A small audio captioner, trained from scratch: encoder arch transformer, encoder width 384.
Rows from block 3 of the audio encoder of a small audio captioner, named by matrix and row number. Rows with one number within an expert belong to one neuron, the router's apart. Each number is 128 + 32 x the weight over its row's rms, rounded and kept within 0 to 255. All counts start at 0. Numbers have three digits each.
After each expert's rows are labels from the 100 clips, of 14976, where the router gives the expert most weight on average: "loudest band" is the band of the loudest frequency at the time of the peak; "top examples" is what is common among them. Only what is clearly more common there than usual is listed. The data: songs of 200 made-up bird species, synthesised, often over outdoor noise. In brackets: how many of the 100.
# router: router (encoder.blocks.3.mlp.router.weight, 8x384, trained with AdamW), inputs 288-383
# up: expert up (encoder.blocks.3.mlp.up, 8x192x384), inputs 288-383
# down: expert down (encoder.blocks.3.mlp.down, 8x384x192, transposed), outputs 288-383

# expert 0
router.0:152172112108135167158117129172139133080150172130110189070136101094077145063136096135160115097136156082218157132132097119182110131101141110188111114174109117110097091141127142125128153132100150067091110110139120122134102126175160122070107126202107098169149143139086115209072116139063115131
up.7:101197134143131144123111132120128137104158149135149174082174175138151138146119113106146125135122053147102104102143072133139168144123159153073202141207094158126090109117098148126181112122125120115108198069163083103113114169107099145127132153075152135122114151099080176113115075093093155106
down.7:132100146072089164172200138124172074150137165117125081156078152091126127090108076119111103115114160101136084142111172151069122138123139113075108118096091102106180152170156165131087135150166121106156099095072105155137151119114155094128163117143103129130137141105162188131116086142149105119
loudest band: 500 to 1000 Hz (63)
top examples: low song (97); steady whistle (73); first syllable: steady whistle (66)

# expert 1
router.1:138137088179117086154160156134115174136137114100111112079099108118133124086122140173134120236143093112149164133137120127113134127170153111128145087144124116075161164073113129066086147167088076149100089176211159113119156171092106092117134159144116120126120122173150122144099110126084154124
up.0:104049128157159216123098146096192129151127086179113173094095112120130146178114134129170123100170136116158141122107087084165082110190159099123061121099139114086131130152135133142186102122127147134139149127177113129076123067141134084096161139126169147161130181103146157130115134116190179120
down.0:071123085115164113087146097123130147136140190139094110123155133135142161141044098136159117100185129139113154100125131103122138148145133179086162119137105105109092080174132144141115133107118174176106162093128149135118140157151039139115177106147156130133138164140019143114182088096147150112
loudest band: 250 to 500 Hz (52); 500 to 1000 Hz (44)
top examples: text has "over" (90); wind (87); low song (67); muffled (low-pass) (36)

# expert 4
router.4:086164166131078118132129068173118136134115131141090167168123103176054166181115131061119098102173099137133165108148186173127187144140124233153150131140133146119121126165095143077120178120084135134106069098102134208150107090117165124085121111100120183171101105119165143079119085151137116105
up.0:110108111146125024164140118108155146043161138125136146122125147104169135116196133135124126141120166119129125136175164076117129126166093161096114144134148109148116077066081137117112163146165085173078065080134157128130120148133104142129097101118169132128164085126212141155145143111091130122
down.0:127142151068107192149081108148070032165085098069202109152109093108184154143127145053131128141163053122159132128123136171132143106119121136159105109134091100117081160139149176066131150082187123105155138182138083101089111107128149139107178144128137074156139119160130132147119157121145112159
loudest band: 2000 to 4000 Hz (67)
top examples: reverberation (100); text has "room" (100); text has "reverberant" (100); high song (87)

# expert 5
router.5:157124094148150113123144156148149147124166096122148132127181147116103160053198103186137121100177121157150099127107094158080121111155100126119060137092135164168071080193115111150119138105145132114154148095109140161116115146165122070202111196097135137091169108100098106107132132162095156138
up.0:109054122171134142147141137142117131156096064092131105091158109084098104157127107150109136170110161100147100091078074126153094119162099098115129110096124116081034201131125129082087144170133140163156116122192076146156141152142171131114140162128154153151147126129125133171139129155073125165
down.0:119156131128120125150119100173150096173119124198140154123088165115136094192166150185062114164113126100129157109156168163054159133130140155152105138109079102062112127126141121160130132109146116149138147152152113141154129142101113144145169170093102155101142141130083120118127128103149162114
loudest band: 500 to 1000 Hz (46)
top examples: text has "over" (100); stream (99)

# expert 2
router.2:078046177067147163048098115112114100152120136117156106175108168119182117184122137116129164080106159176079073103084146143143096087103109124078143116092089126136145140083139136184124098128176176102109213175132166131136104106083125158163167099121137129081068136106104182111173177077184149096
up.7:107107083072118157091117165137099126100106083149135153114152146089109073171049138134077131062150122119087151182116134077102155103167140117122122075165086119108119139115131155117115144110132210143133110215159115179154157140107123122167113172110093102132092145086108146114108068116150086076
down.7:113094158141127125142182125162193151137114108170093084100093138081163152170186075072070081097090111183107085134119132117107151126160111129095147138157089124138102102139101167058136074132144147178187150099172150162121102130117144151180188104138118126119143121135089153133151146172104095095
loudest band: 4000 to 8000 Hz (56); 2000 to 4000 Hz (41)
top examples: text has "over" (100); rain (96)

# expert 7
router.7:205115086129142157203200131120134136105105155202143128124106107114134133142127120075142090107117066123087155127102100107118139185134104060132138157122180116153195089136103117141133169102075139194109094123102127064113148092139113131110112152103180158225125131109157137128131137105107115125
up.7:109196113130087097058162098137187078167131143113155107198158180103170120138113123164102120140112117228134145141100037128083145072100136127119135135088164122103152135117118082171169134077091055142201160121152123151084048134080125109136147131107139082155149194146075094112079142185077107122
down.7:190096103132121109139128127123085144145139115100142094131118124146094148209108060125188102105096097134187100127109065155099191093206084158139087128095132128137116157142102119200167046138082177151175110158141119096140105138130138116077125104127157073069137151190133113056133136101135136126
loudest band: 1000 to 2000 Hz (94)
top examples: reverberation (87); text has "room" (87); text has "reverberant" (87); pitch: middle (67)